A small image denoising autoencoder, trained from scratch.
Model: 6.74M parameters, 48-pixel images, encoder arch caformer, encoder norm layernorm, encoder activation squared_relu, encoder moe top_k, encoder num experts 4, encoder depths [4, 8, 4], encoder widths [64, 128, 256], decoder norm batchnorm, decoder activation silu, decoder widths [64, 128, 128, 128].
Training: normuon at rate 0.023, batches of 64.
Data: trained on pictures of board games with random positions, seen at a slant, 48750 training examples, 5.1 epochs.
Rows from block 1 of the decoder, named by matrix and row number. Rows with one number belong to one channel. Each number is 128 + 24 x the weight over its row's rms, rounded and kept within 0 to 255. All counts start at 0.
# convs1: 3x3 conv (decoder.mid.1.convs.1.weight, 64x64x3x3), inputs 0-12, a 3x3 kernel for each
# convs2: expand pointwise conv (decoder.mid.1.convs.2.weight, 128x64x1x1, transposed), outputs 0-127
convs1.25 [132 119  91 117  89  75 158 170 108 127 143 154 129 102 135 124 115 157 133  91 148  94  46  99 121  90 127  89  88  97 120 125 108 120 117 113  70 124 105 104 118 127 104  78 123 116 103 133 152 131 173 143 147 135 143 105 106 138 105 138 100 105 131 124  99 126  96  59 112 134  77 113 136 142 118 126 141 118 143 115  86 100 132 103 119 128 110  93 100  88 124  99 127 122  61 122 126  87 140 126 126 147 120 102 164 132 103 139 145 111 141  84  94 132 103  80 120]
convs2.25 [162 134 112 139  90 117 104 117  90 116 155 114 131  98 161  96 125 152 153 143 143 152 142  99 120 136 112 123 118 141 129 159 104 105 113 104 125 155 134 143  87 137 107 148 119 161 144  88 152  89 106  81  94 146 119  83 125 127 111 115 134 107 114 122 136 125 142 148 125 112 161 108 116 118 139 104  83 145  99 131  90 121 150  83 174  87 182 150 107 131 139 144 149 110  85 127 138 110 103 147 147  58 112 145  80 115 101 129 160 137 134 140  97 157 162 119 103 118 139 122 119 129 147 119 178 112 161 121]
convs1.26 [117 118 147 102  92  97 132 115 102 147 151 136 136 151 119 134 132 132 145 118  99 122  68 104 134  78 118 120 150 145 103  84 122 116 102 117  67 115  88 116  94 122 159 171 139 131  99  91 117 123 129 140 154 113 141 157 160 105  91 111 116 101 110 111 116 132 119  95  99 145  95 125 149 147 144  84  99 130 127 120 151 149 127 141 120 107 152 126 116 134 116 115 140 115  77 110  93  50  89 140 154 146  98 117 124 130 105 106 133 141 138  88  87  83 113  95  96]
convs2.26 [135 121 144 103  93 137 143 114 144 120 134 127  99 123 108 110 139 120 134 112  99  80 104 147 114 111  91 117 130 101 130 132 126 131 148 129 147  92  98 126 175 141  97 143 155 125  91 144 128 112 176 123  93 126 133  72  91 158 116 158 119 121  99 114  94  98 105 145 101 140 132 132 154 112 145  75 111 110 132 169 138 119 128 149  92 107  80  99  80 122 139 156 113 111  94 128  83 141 182 179 129 161 151 121 145 149  74  93 147 120 104 120 119 114 116 161 105  85 133 125 136 150 114 114 149 116 128 136]
convs1.27 [161 138  94 151 129 125 124 134 119 133 133 127 136 166 152 163 154 144 124 124 115 109  50 115 116  83 158 125 108 109  69 114  94 104  78 109 163 105 128  96  91  74 131 136  94  87  94  99  99 121 106 125  96  90 129 110 121 152 152 155 100  93 111 102 103 106  73  76  96 122 132 125 133 105 129 152 134 156 110 107 128 103 137 133  87  76 113 128 100 105 102 121 135 100 118 121 131 148 158 119 116 123  86  82 113 132 126 147 128 136 137  93 102 116 122  85 114]
convs2.27 [120  93 182 106  84 116 121 149 136  97 158 112 151 132 139 167 129  96 105 132 115 142 180  97 143  99 129 146 108 106 105 167 117 116 119 139 141 125 154 134 129 137 115 145 103 129 102  69 118 153 146  98 161 163 116 142 152  92 131 117 129  93 133 129 136 145 117 130 125 130 117  92 133  87 138  97 160 161 132 140 136 127 109 151 125 110 165 147 174 117  89 111 111 114 168 155 152 126 108 118 157 109 113 147 135 123 131 175 140  95 166 102 137 152 126 162  93  91  77 101 137 133 152 106  88 153 159 146]
convs1.28 [129  73  93 169 159 129 134 133  98 118  64 131  82  71 104 119 103 123 146 104 128 112  90 130 120 124 121 122 142 143 137 151 156 107 111 119 144 152 119 130  85  68 108  81 110 143 130 104 161 121 132 115 139 129 114 118 133 148 148 168 148 129 152 116 121 154 111  93 122 109 123 140 152 103 149 130 102 128 130 148 142 104 112  81 111 126 113 119 120 110 121 130 140 125 136 131 111 130 140 118 108 146 147 110 136 132 151 137 102 109 130  79 114 161 101 132 111]
convs2.28 [162 119 177 141 132 168 132 171 129 137 158 155 160 109  82 138 140 140 145 153 148 175 165 133 109 160 142 138 113 104 110  98 162 113 124 127  89 106 145 119 130 139 112 112 148 150 106 123 125 113 139 140 132 101  97 131 128 202 116 135 137 130 112 120  80 145 144 171 161 120 102  88 125 132  84 127 149 140 142  88 117 142 135 122 110 111  68 120 109 132 125 128 155 150  74 121 142  87 124 139 149 116 139 161 133 104 146 109 150 107 186 138 156 148 166 123 110 114 119 118 113 154 122 149 137 143 122 172]
convs1.29 [148 122 132 155 164 142 127 140 126 166 127 158 127 129 149 123 145 164 150  84 126 137  42  80 150  66 114 117 106  95 129 121 111 129  96 104 132 118  96 101  90 137 105 101 128 115 109 112 112 126  91 144 107  97 117 111 139 141 108 134 116 123 134 135 112 126 108  92 107 144 132 133 107 141 105 123 138 136  94  83 103 143 131 121 126 126 104 147 140 120 106 116 147  88  64 103 104 104  99 131 113 143 149  99 102 148 106  92 141 112 127 121  97 103 115  90  94]
convs2.29 [141  66 144 128 110 126 122 144 118 100 169 152 148 152 138  90  87 123 148 138 149 159 138 179 143 126 115 179 156 120  94 148 151 110 117 123 116 162 151 151 128 117 116 119 176 118 136 109  84  96 113 141 150 115  99 133 151 151 122 112  90 124  94  81 105 151 135 145 132 167 122 163 112 119 114 106 115 112 145  95 138 123 144 128 198 117  81 151  84 131  64 143 109 106 117 135 126 153 118 153 131 139 109 164 123 143 132  97 169 101 128 123 131 154 109  97 110 115 146 133 162 150 124 137 122 137 126 144]
convs1.30 [103 107  91 179 167 136 165 157 144 126 124 121 140 137 129 131 102 100 157 138 132 119  96 115 108  87 101 120 126 116 129 110 114 161 102 124 125 135 152 113  97 115 111 122 140 114 156 117 140 110 100 141 135  90 174 124 139 150 118 117 168 115 155 144 114 119  75  69 119 125 117 139 116 104 130 141 143 123 146 143 156 140 127 120 134 105 114 100 123 105  88  81 104  89  64  88 136 107 102 135  87 139 126 108 102 140 114 122 132 120 142 113 105 129 124  96 104]
convs2.30 [110 121 128 111 146 115 153  79 104 150 128 180  95 116 124  85 145 131 170 150 150 154 116 132 177 145 123 119 179 122 112  84 167 112 170 145 122 168  95 126  87 116 167  85 134 128 117 121 113 160 124 106 176 138 126 137 140 134  95 105 101 119  98 135 146 100 112 118 128 148 121 186 134 139 157 120 130 117 114 139 150 130 120 104 175 145 158 126 147 125 124 131 138  96 107 127 120 147  96 144 111 157 159 125 131 144 124 162  97 124 137  60 146 137 148 126 146 158 152 157  85 116 126 111 147 144 148 113]
convs1.31 [133  99 133 160  94 145 119 103 128 147 128 184 130 103 149 131 130 141 130  75 142  98  70 103 121 112 146  91  84  99  84 136 124  83 125 121 133 103 134 106 116 130 102 116  98 128 133 118 111 126 123  73 111 101 119 141 138 110 127 103 112  92 113 118 103 134 120  83 110 110 107 125 113 129 122 106 121  92 107  89 102 105 147 136 122 152 131 119 121 116 114 100 157  96  76 109 103 105 119 117 117 113 121 105 120 112 130 134 104 100  99 109 103 107 110 116 128]
convs2.31 [141  96 130 125 119 125 101 158 160 165 105 126 176  94 138 114 114 157 149 105 118 112 128 155 116 156 139 122 173 105 123 151 145  85 104 159 122 107 132 175 134  90 105 139 148 154 129 173 133 113 109 124 123 109  90 138 128 119 139 104 124 129 139 120 125 143 131 171 151  93  99 130 165 144 138 158  99  88 140 106 135 109 130 101 128 126 146 140 146 157  71 151 115 163 116 107  90 153 115 152 159  89 160 128 160 119 135 128 184 130 116 162  89 118  97 106 159  74 119 112  94 155 131 134 116 153 101 148]
convs1.32 [ 77 102  53  96 145  82 124 112 113 145 133 132 138 113 129 153 137 116 120  93 118  90  48 111 121 119 131 131 113 148  86 113 112  90 121 101 124 113 178  92  61 117 118  71 115 117 132 177 100 127 111  93  99 102 108 106 114 130 136 135 111 116 128 120  99  94  94  49  99 100  98  82 162 159 182 139 103 112 144 120 153 134 102 115 117 116 134 103 118 122 113 100 123  96  78 103 109 104 132 108  95 147 107 106 129 103 124 155 127 115 140 105  89 129 116 126 136]
convs2.32 [143 138 119 116 107 132 109 128  95  82 114 129 168 119 150 140  85 127 119 116 167 154 107  99 150 140  96 129 137 112 141 151 132 159 105 109 117 101 166 145 131 156 138 168 103 126 136 123 166 115 124 107 123 135 160 156  88 149 125 167 181 171 152  81 131 159 116 166  80 138 152 106 121 141 123 131 101 111 125 115  98 140 142 167 122 109 156 125 140 137 104  80 129  81 159 148 128 100 164 107 113 129 144 153 112 125 160 156 125 125 118 133 130 115 180 148 103 119 154 126 177 113 149 129 159 171 156 108]
convs1.33 [101 117  97 117 162 168 139 143 110 118 106 114 119 100 145 126 132 109 119  87 131  83 119  93  79 106 123 115 146 148  79 125 135 110 119  93 123 131 162  93  83 130 157 132 176 129 141 173  97 130 134 112 143 117 110  76 105 133 120 153 111 103 138 135 136 161  95  75 143 123  91 139  66 115 109  82 158 116  96 106  97 123 134 149 117 110 135 146 102 165 100 113 123  98  97 100 145 140 136 102 104 139 110  85 109  89  92 102 122 145  96 103  92 113  97  96 135]
convs2.33 [110 144 122 138 130 125 130  95 118 155 130 128 115 160 134 157  97 155 145 160 158 134  99 122 132 103 144 146  99 106 127 159 102 128 124 137 139 110 147 141  97 102 118 122 183 137 135 106 158 135 100 163 125 145 115 154 141  99 138 139 110 159 104 113 124 162 138 119 150 154 118 186 107 114 136 112 119 164 140  96 137 169 102 102 124 131 148 114 152 157 164 113 120 150 137  72 167 111 146 102  97 134  92 141 155 104 167  88 109 158 102  88 148 172 151 120 158 157 137 122 135  91 143 140 150  91  65 149]
convs1.34 [134 129 161 135 110 114  92 113 114 108 131  90 113 134 110 112 138  90 109 144 130  85  98  99 116 117 143  74  89  98 116  99 108  98 112 128 163 139 163  81  59 155 120 155 198 130 143 130 100 144 135  76 123 148 123 133 129 102 148 163 115 136  90 123 139 137 107  60 117 107 114 147 163 120 168 105 136 118 168 109 123 149 115 148 121 114 120 113 126 135 134 129 150 100  83 137 105  99 146 131 112 114 131 112 135  90 113 127 109 110 112 106  95 138 114 119 119]
convs2.34 [109 109 124 153 136 102 157 107 130 144  97 141 123 129 108  97 135 121 138 148 169 135 136 104 158 120 119 119  97 129 101 150 191 156 111 123 122 157 113 124 154 151 136 113 114  81 125 139  93  91 174 112 141 115 136 106 149 160 141 162 117  99 117 110 127  96  83  92 140 149 131 136 145 146 108 104 152 133  96 147 165 139  92 158 136 152 120 151 138 160 168 109 121 144 115 131 130 187 142 102 100 108 118  99 100 136 135 102 146 164 113 149 157 130 153 131 180 139  95 113 121 141 125  88 174 125 179  88]
convs1.35 [133 154 107 100 121  99 125 144 132 129 143 146 127 140 107 123  80 105 114  97 118 126  56 107 131  84 126 113  47 158  91 107 109 119 111 119 134 107 124 107  86 136 136  88 146 138 110 124 112 115  95 127  83 101 120  97 118 104  75  91 133 147 133 136 121 142 118  84  97 129 103 137 138 156 130 142 125 113 109 120 116 129 123 156 139 127 116 141 116 139 121 123 126  97  72  72 110  72 119 123 109 127 102 110  83 130 128 142 110 106 111 123  80  92 101  91 105]
convs2.35 [101 130 139 136 133  85 127 111 139 110 136 146 115 108 142  77 158 137  92 137  90 131 137 134 155 108 111  86 159 129 150 129 118  94 127 138 123 136 133 121  99 125  99 109 131 173 116 114 105 156 102 161 103  83 199  97 126 134 128 115 143 101 149 190  95 112 112 126 126 103 147 118 150 131 106 134 125 111 133 136 121 104 177 150 191 111 138  88 101 121 109 156 122 153 144 108 136 154 128 107 140 121  93 134 145 136 103 168 151 152  96 170 150 122 126 157 144 136 121 172 116  98 149 146 108  75 119 123]
convs1.36 [ 83 124 114 135 154 118  77  78 125 116 124 102 126  91  89 119 111  99 127 137 140  94  86 146 111 101 149 116 109 126 114 124 132 121 114 134 126  91 143 112 104 149 158 100 129 116  78 101 128 134 110 164 116 159 125 126 143 140  80 128 113 153 145 132 119 138 118  79 122 143 113 168 103 154 118 128 178 153 103 154 158 130 137 104 127  96 124 157 112 139 126 101 125 116  85  92 127  98 128 139 129 126 103  93 137 114  94 145 112 113 154 109  78 163 126 137 144]
convs2.36 [131 139 136 125 142 122 160 138 102 143 155 168 101 158 147  95 119 131 111  95  98 126 146 138 121 141 160 166 164 138 145 129  93 134 124 112 126 131 134  80 118 110 104 120 151 131 141 114 106 107 177 135 109 109 177 141 122 117 154 172 146 138  98 124  95 139 102 148 134 114 132 128 132 132 151 150 136 101 119  82  90 163  93 151 122 152 115  85 115 127 152 139  93 109 145 135 187 162 124 107 145 145 167 168 111 117 126 105 119  79 102 115 143 149 143  95 185 148 117 154 141  92  97 158 172 133 144 102]
convs1.37 [135 138 114  85  93 126 134 111 126 138 165 131 146 151 129 152 134 139 115 120 149 116 107 122 150 143 100 113 137 132 131 148 133 145 134 144 106 134 103 103 115  89 148 104  89 127 153 120 138 162 136 165 134 156 137 145 112 102 120  70  96 123  78  91 102 126  95 115 124 122 129 138 114 120 118 114  92  99 110 121 111  99 115 124  97  86 125 118 126 105 135 107 135 122 116  94 103 119  98 118 156 141 105 114 111 113 135 149 106 142 133 113 141 130 141 132  97]
convs2.37 [101 159 164 129 123 113 181 131 128 159 118 112 133 115 141  97 126 131 123 140 125 121 158 137 155 126 114 137 167 118  59 156 130 145 178 107 123 137 110 124 115 161 140 160 163 133 102 150  85 113 122  88 160 122  94 126 151 113 131 118 105 171  86  66 156 152  73 134 152 158 126 129 122 134 143 150 114  93 150 127 112 119 158 154 122 145 179 130  96 130 120 127 114 158 145 129 123 118 121 104 157  94 120 164 161 111 125 160 124 120 126 135 106 145 130 138 156 106 129 146 121  59 154 117 130 106 112 158]
convs1.38 [ 91  58 113 102 144 142  75  80  93 134 122 129 134  85  90 150 127 147 135 113 145 112  71 154 124 116 116  96 127  81 130 127 105 109 129 120 179 123 181 103  88 120 144 137 173 104 128 126 119 130 110 118 128 105 112 118 107 132 141 165 137 135 148 110 120 151 120  63 130 104  99 147 107 100 119  93 106  85  85  97 103 166 133 116 131 100 112 140  92 101 118  90 121 107  92 121 134 130 131 151 147 158 115 118 137 141 134 149 116 119 134 134  78 136 116 103 116]
convs2.38 [119 124 128 122 159 106 113 100 158 123 101 130 166 143 160  82 101 160 127 123 106 143 177 131 110 177 127 148 162 125 151 118 124 136  84 154 100 184 125 160 153 132 120 137 152 107 144 148 139 167 144 148 149 170  98 144 112 128 157 151 129 132 171 109 110 125 162 121  68 146 111 130 122 104 127 142 148  89 138 139 133 158 144 115 103 144 127 110 132 103  99 122 116 126 148 109 126 176 120 116 121  92  83 138 134 168 148 139 168 115 121 141 187  98 173 128 137 140 108  89  85 131 113 148 116 135 130 138]
convs1.39 [ 92 136 144 171 144 165 153 137 125 125 118 149 113 134 151 172 145 151 125 108 134  89  72  86 122  70 143  85 102  99 134 112 120 110 140 114 107 153  85 143 116  92 122 120 145 107 106 105 111  94  98  95  80  78 136 111 136 134 128 153  92 143 143 126 137  97  83  91 125 110  98 153 149 130 108 138 116  96 136 129 139 126 117 126 107  80 130 121 117 132 116  94 139  86  92 117  94  67 110 106 137 103  94 116 167 114 128 140 135 125 122  96 100 120 116 111 125]
convs2.39 [184 120 140 133 145 155 103 172  79 158 119 114 185 127 103 142 149 118 122 121 138 132 124 156  91 125 133 145 118  92 155 107 130 151 107 184 121 110 119 142 103 139 130 146 104 133 124 109 139 149 100 151 139 124 131 129 131 156 139 168  83  97  92 179  93 111 181 140 102 104 127 149 121 139 108 130 135 143 158 156 146 151 128 110 131 140 123 123 115 142 162 147 125 101  81 149 133 130  81 108 149 118 171 142 142 124 102 143 128 123 105 128 117 169 125 123 119 155 154 106 169 183 129 162 105 156 107  88]
convs1.40 [160 150 126 160 169 126 147 179 111 172 120 165 120  95 135 164 150 155 127  96 118 122  66  84 110  81 107 113  92  99 114 142  81 106  85  54 161 144 150 134 127 124 125  63 118 155 150 126 133 109 116  95 115 103 130 135 130 120  86 131 129 150 144 175 154 150 133  94 102 127 116 102 112 148 145 108 132 139 118 133 136 152 153 136  96 108 127 118 100 130 122 119 112 113  76  94 114  98  95 169 140 133 141  94  91 112 126 111 155 115 146 140  56 106 128  85 121]
convs2.40 [115  95 121 178 116 122 164 133  98 174 116  90 128 113 108  96 125 152  96 140 103 134 156 170 110 126 137 149  90 102 129 124 131 105 137  80 113 124 134 154 142 167 118 170  99 119 136 207 124 121  72 121 138  93 122 115 119 149 146 156 127 143 139 147 126 123 132 145 131 128 131 117 109 134 132 166 154 128 157  95  76 164 108 116 109  88 131 126 127 147 167 105 148 170 140 134 130 150 109 118 116 116  95 121 128 180 145 104 152 149 125  87 136 119  75 137 122 114 105  92 121 121 144 159 141 128  92 122]
convs1.41 [178 114 143 193 114 147 177 181 132  99 135 112 113 138 108 139 131 128 133 134 141 144  88  86 134 106  96 134 144 119 125 120 117 112 124 125 127 121 131  88  99 114 131 135 120 151 122 151 170 112 120 113  86  92 101 113 109 150 120  93 149 114  77 130 139 132 104  88 102 121  95  83 120 123 125 145 102 104 131 114 113 125 133 169 109  92 131 142 116 122 140 119 150 100  74  72 102  72  87  75 109 112  81 139  87 144 133 117 110 132 113  94  85  98 125  96 107]
convs2.41 [111 147 136 138 136  97 129 137 122 112 148 186 136 159  97 204 116 135 165 119 163  75 111  97 131 158 136 112 117  86 119 146 146 151 115 130 106 112 153 112 115 150 120 108 124 115 135 166 103 101 119 138 108 107 123 110 144 171 154 121 162 164 111 110 133 146 129 128 118 100  92 135 191 134 146 106 109 117 129 141 132 124 102 118 102 142 149 130 162 117 139 133 143  87 122 140 168 121 111  91 126 152 177 128 165 124 131 152 134 153 148 164 117 131 179 170 146  99  75 135 138 122 152 119 133 134 119  84]
convs1.42 [108 125 111  96 113 131  99  90  89  94 105 110 133  88  82 114  96 101 125 127 143  96 116 115 119 128 119 130 168 164 137 149 159 103 172 139 123 105  92  93  94  82  92 101  72 127 148 147 142 138 142 150 158 165 122 120 128 109 150 126  89 109  95 117 135 151  98 125 128 122 133 108  97  96 148  97 125 155 132 162 170  81 118 132  89 144 170 130 153 166 128 124 137 131 137 143 133 123 136 120 128 154 110 142 151 123 124 145 101 121 146 113 128 131 118 132 112]
convs2.42 [104 118  97 119 150 143 129 121 123 120 172 140 119 164 147 180 139  97 139  78 129 120 136 137  95 109 144  89  86 169 153 146  84 123 160  80 158 173 143 101 118 102 127 107 146 186 133 108 144 117 109 135  91 139 121 155  88 111 127 158 122 153 143 158  99 100 139 104 130 141 175 150  96 129 105 115 130 138 160 134 162  93 132 117 117 156 106  93 139 111 177 169 121 103 168 122 140  98 117 138 149 137 106 124 146 141  87 118  93 151 160 107 125 134 126 113 120 153 141 100 121 124 140 111 144 125 134 114]
convs1.43 [127 112 121 111 112 142  86 100 104 117 104  97 129 110  96 145 131 122 140 108 117  91 106 161 134 135 148 136 139 112  79 149 107  88  97  74 114 130 112  79 112  77 111  86 127 144 137 137 119 131 127 137 135 142 122 122 134 147 122 128 132 117 123 110  98 103  94 101 113 121 121 120 124  88 103 123  51  97 154 127 140 139 107 139 123 100 141 161 102 157 145 129 137 118 106 111 131 116 102 113 123 119 125 118 161 145 109 132 154 124 137 113 123 162 157 112 126]
convs2.43 [125  76 117 145 102 115 139 135 108 138 130 131 134 128 145 150 146 145 145 102 105 133 130 118 142 108 127 151 124 163 127 145 143 186  81 108 148 120  86 167 157 129 143 132  78 129  89 141 129 158 114 184 131 122 143 110 153 140 109 136 125 168 140  91 163 121 107 126 156 164 101 159 123 140 178 133 111  66 106 163 126 136 104 138 144  98 138 104 166 127 131 101 119  97 134 133 132 124 148 130 133 116 100 123 153 113 151 141  86  86 133 165 152 144 108  86 143 112 111  88 105 138  96 187 119 123 149 112]
convs1.44 [161 154 129 107 115 160  97 111 102 134  98 103 168 127 111 144 111 146 121 138 149 118  81  96 128 105 122 111  88 116 131 116 109 146  74 107 122 143 146 130  90 127 147 101 146  96  92 105 132 121 117 127  98  93 154 106 154 118 101 118 132 110 111 119 105 134 124  89  95 133  97  86 129 131 113 160 160 134 162 147  99 117 120 118  98 101 112 145 107 111 137 105 139  78  60  84 125  79  79 118 134 126 111 113  87 122 100 132 118 133 136 116  79  99 125 107 117]
convs2.44 [135 106 140 107 106 107  87 142 126 154 139  97 143 151  97 117 143 127  75 118 129 126 144 155 119 157 144 113 158 135 146 132 149 138 164 111 143 144  95 142 118  66 122 112 120 139 127 129 128 109 143 116  94 151 175 119 164 130 139 132 116 104 135 112 113 105 145 130 134 113 160 126 126 136 113 188 165 127 122 162 161 118 121 128 151 135 129 138 122 151 136 110 133 152 184 169 102 157 145 134 182 108 145 151 106  85 146 169  98 131  83 112  75 139 122 102 132 199 104 113  94 156  97 126 150 117 147 130]
convs1.45 [137 137 160 135 123 132 132 147 148 152 112 158 135  94 126 111 110 143  94 150 158  87  73 104  72  88 118 101 126 117 124 151 115 131 135 126 123 130 145 111 148 143  83 133 149 131 138 107 129 148 118  97 142 110 108  94 127  99  95 118 103  88 132 131 118 134 119  82 123 121 106 107 147 119  93 119 101 103 137  89 100 141 157 126 121  97 109 123 114 108 111 101 107  60  58  85 111 113 124 107 129 142 123 118 126 127 105 123 105  93  89 112  96  86 111 115 117]
convs2.45 [ 78 159 136 181 125 109 125 110 137 119 151 126 113 152 123 112 144 146 123 153 134 105 121  69 114 149 134 118 100 113 149 117 155 131 132 150 102 129 125 100 106 103 101  93  57 113 105 137 154 131 114 187 110 159 136 110 129 129 117 113 103 135 151  95 147 149 174 132 133 124 140 132 133 132 129 132 135  81 160 128 127 138 181 106 149 102 126 158 117  72  91 151 150 122 147 144 105 137 122 132 123 109 125 129 109 154 145  95 136 129 112 155 125  92 154 163  95  89 124 124 100 126  93 201 124 112 123 154]
convs1.46 [105 112  93 126 160 133 113 122  91 143 151 113 141 140 143 126 151 148 168 125 116 155  78 112 156 123 128  62  91  90  77 113 103  79  94  81 121  89 145 107  92 147 114  89 135 122 106 107 110 114  99  99 144 115 131 129 109 138 121 135 138 108 156 132 138 136 124  90 113 114  87 136 116  98 115 104  58 103 169 127 129 151 126 146 105  91 118 117 108 132 118 115 140  89  79 107  99  90 129 146 127 134 134 114 120 123 133 143  99 131 135 103 111 126 127 112 164]
convs2.46 [127 157 132 131  92 146 137 101  76 136 152 174 123 123 131 134 170 140 134 131 141  97 119 113 164 131 122 157 118  91  94 133 133 133 153 148 149 116 133 112 115 163 117 105 118 153 127 111  78 103 132 154 136  77 128 123 154 149 157 136 122 151 113  98  94 121 100 156 147 142  76 102 143 163 156 138 140 134  76 115 124 143 151 154 144  91 124 109  93 177 150  93 140 149 165  98  71 142 122 129 152 133 144 102 116 108 107 161 124 136 147 112 123 129 113 137 184 154 104 126 142 101  79 117 112 140  97 112]
convs1.47 [152 112 106  94 153 135 120 136 102 134 136 139 101 105 142 141 106 141 113  97  99 117  64  99 100 100 118  97 116 110 138 147 151 109 149 132 125 150 129 140 119 120 118  63  97 146 141 126  93 117 112 120 144 152 112  81 121 140 146 198 162 183 166 119 105 113  93  57 103  68  80  78 114 114 153 126 115 175 168 141 170 147 111 173 123  76 126 143  98 132 133  89 112 109  78  91 132 116 115 145 107 112 129  83 107  91 103 108 137 111 108 121  81 107 120 124 108]
convs2.47 [149 145  81 139 124 124 130 139 117 137 144 153 109 139 140 133 106 140 153 120 117 131 160 186 122 146 121 159 107 172 123 150 121 132 169 136 168 144 178 100 157 149 113 163  96  93 168 168 181 145  99 114 142 109 141 103 106 122  78 147 144 168 193 124 123 132 140 146 128 143 105 120 121 100  99  84 147 125 124  98 117 155 144 113  91 137 142 128 152  91 189  99 134 126 176 132  98 149 119 132 154 151 153 130 133 129 147 110 113 153 143 106 129 140 116 109 115 130 150 113 133 133 122 102  84 134 141 106]
convs1.48 [ 97  73  85 170 110 127 132 111 129 107 114 142  89 103 121 142 115 117 142 112 137 137  99 121 131 130 136 133 112 127 148 139 115 114 139  92 111  88 101 125  95  95 130  96  84 127 145 125 160 142 149 125 112 106 110 109 121 125 142 115 109 102  98 107  91 116  75  71  90 114  72 111 147 114 148 141 142 139 125 128 110  95 104 105 106 107 105 129 135 113 144 127 133 112 109 140 120 125 121 136 113 145 123 118 142 155 124 147 115 104 123 115 131 149 121 116 148]
convs2.48 [140 134 132 102 139 161 146 139 147 147 114 133 166 104 113 170 134 152 163 113 158 134  71 135 118 152 125 103 135  99 134 122  88 143 176 129  69 112 104 131 113 103 134 122 115 167 144  93  98 144 172 117 120 118 144  92 113 135 114 122 185 118 114 155 145 195 128  88 142 131 125 133 111 142 166 117 103 127 104  87 148 130 116 108 140 150 113 141 141 124  76 154 121 103 122 146 155 106  77 176 115 108 154 109 101 102 124 117 124 126 131 131 106 140 128 147 157 129 123 172 136 131 131 155 151 110 178 114]
convs1.49 [113  94  98 131 133 132 100  63 101 117 128 132 121 108 124 130 123 127 124  94 120 110  85 134 135 142 161 105 116 135 104 141 133 104 129 130  83  92  90  98  96 140 106 148 139 123 153 131 127 158 155 122 139 111  86 105 133 147 138 158 120 113 127 127 124 110 128 100 101 152 131 126 114  64 112 113  62  97 128  97 117 132 112 144 125 118 111 125  96 124 122 108 142 109 100 130 116 130 135 154 133 145 140 125 127 139 124 133 105 101 155 109 106 162 116 121 149]
convs2.49 [ 73 139 134 131 119 113 112 134 117 114 157 137 146 136 144 162 109 108  99 171 109  98  97 117 142 114 104 173 115 112 115 146 131  97 119 116 119  87 167 111 147 136 124  66  99 105 124 132 116 121 120 126  90 117 106 152 130 146 131 103 114 106  99  96 141 169 137 125 163 161 125  81 139 134 117 107 128 116 140 136 143 119  96 136 127 128 173 104 138 113 194 150 137 127 111 141 135 141 104 111 136 202 143  77 100 126 121 101 125 142 123 144 119 165 162 152 113 110 148 105 152 160  99  82  89 129  95 125]
convs1.50 [122 101 103 103 131 139  92  80  82 129 138 151 135 130 117 131 131 124 135 108 116 119  83 104 100  59 127  51 113 118  90 120 126 128 111 119 121 137 117 125  95 102 138 131 123 133 122 144  82 130 123 118 132 118 138 138 117 130 120 116 118  99 131 120 101 102  96 118 120 112 135 123 144 160 134 114  99 128 101  80 125 135 134 170  95  81 150 123 121 114 125  83 132  75  65 126 105 123 129 116 118 158 104 104 140  95 121 116 142 112 134  82 110 101 130 113 130]
convs2.50 [164 146 111 116 162 170 112 147 168 137 125 175 146 142 151 174 141  99 147 107 131 125 166 142 146 150 142 123 142  98 121 111 127 108  98 107 155 137 116 107 135 124 102 119 174 175 160 121 104  93 121 116 124  96 144 128  89 145 122  81 131 116  94 120  99 113 113 136 141 174 117 115 129  79 133 138  89 149 111  85 124 167 157 138 152 124 110 131 110 142 130 142 106 123 148 117 116 140 126 168 168 147 135 132 122 116 154 121 100 103 198 143  98  90 138 111 108 153 163 140 114 119  99 153 124 118  83 162]
convs1.51 [134  90  81 161  83  62 185 147  88 163 131 141 113  81 122 137 104 118 103  97 132  89  71 116 115 131 120 111  89  95 152 125 108  98 140 103  98 125 123 100 125 100 101 100 109 152 133 136 156 130 106 148 153 123  96 118 154 129 115 144 114  71 117 137 141 119 116 108 136 145 151 154 135  89 155 130 131  86 132 143 132 119 114 142 133 108 139 110 136 145 114  88 119 122 113 125 131 111  97 105 112 125 127 128 120 162 135 152 150 105 147 126  82 133 133  98 101]
convs2.51 [163 121 130 157 191 128 168 124 127 136 148 123 124 108 137 116 156 138 122 123 161  82  93  98 126  97 137 124  92 125 136 105 122 104 143 124 163 103  69 143  83  96 139 153 103  96 103 120 136 121 102  75 149 113 104 122 126 128 118 155 134 141 130 142 177 111 123 150 144 112 138 116 163  79  97 126 140  99 184 140 140 108  93  97 136 112 109 100 123 154 126 156 133 136  84 120 133 193 137 129 124 124 121 100 137 145  89 124 144 155 104  96 109 106 106 139 132 119 137 118 156  99 154 133 128 161  95 137]
convs1.52 [ 84 112 125 123 164 121 142 158 136 160 140 134 148 117 124 133 126 138 118 114 120  79  53  97 137  59  94  80  97 118 108 132 117 115 121 115 112 137  95 117 145  88 113 127 112 119 125 107 130 157 133 107 115 128 143 111 130 154 126 119  78  92 113 126 112 111 101  75 107 132  95 110 104 134 121 100 100 119  85  81 107 150 120 124 159 116 110 126 112 130 121 128 121  94  76 113 131 114 129 110 116 106 116 122 137 108  93 152 123  91 137 114 100 121 127 103 116]
convs2.52 [116 120 103 149 122 148 122 133 112  83 121 123 133 148 136  88 114 102  96  98 114 125 146 142  98 127 100 109 115 116  82 149 136 135 130 132 163 144 162 123 102 154 110 134 139 152 140 153 165 127 126 140 109 120 127 143 159 121 183 109  89  95 119 135 113 128 133 130 100 135 152 121 110 134 168 109 127 145 114 108 121 108 156  93 167 144 108 131 162 108 136 138  79  74 130 154 152  83  59  90 134 101  59 154 131 140 131 123 185 106 104 162 159 111 150 115 125 100 112 126 146 104 119 112 125 110 100 104]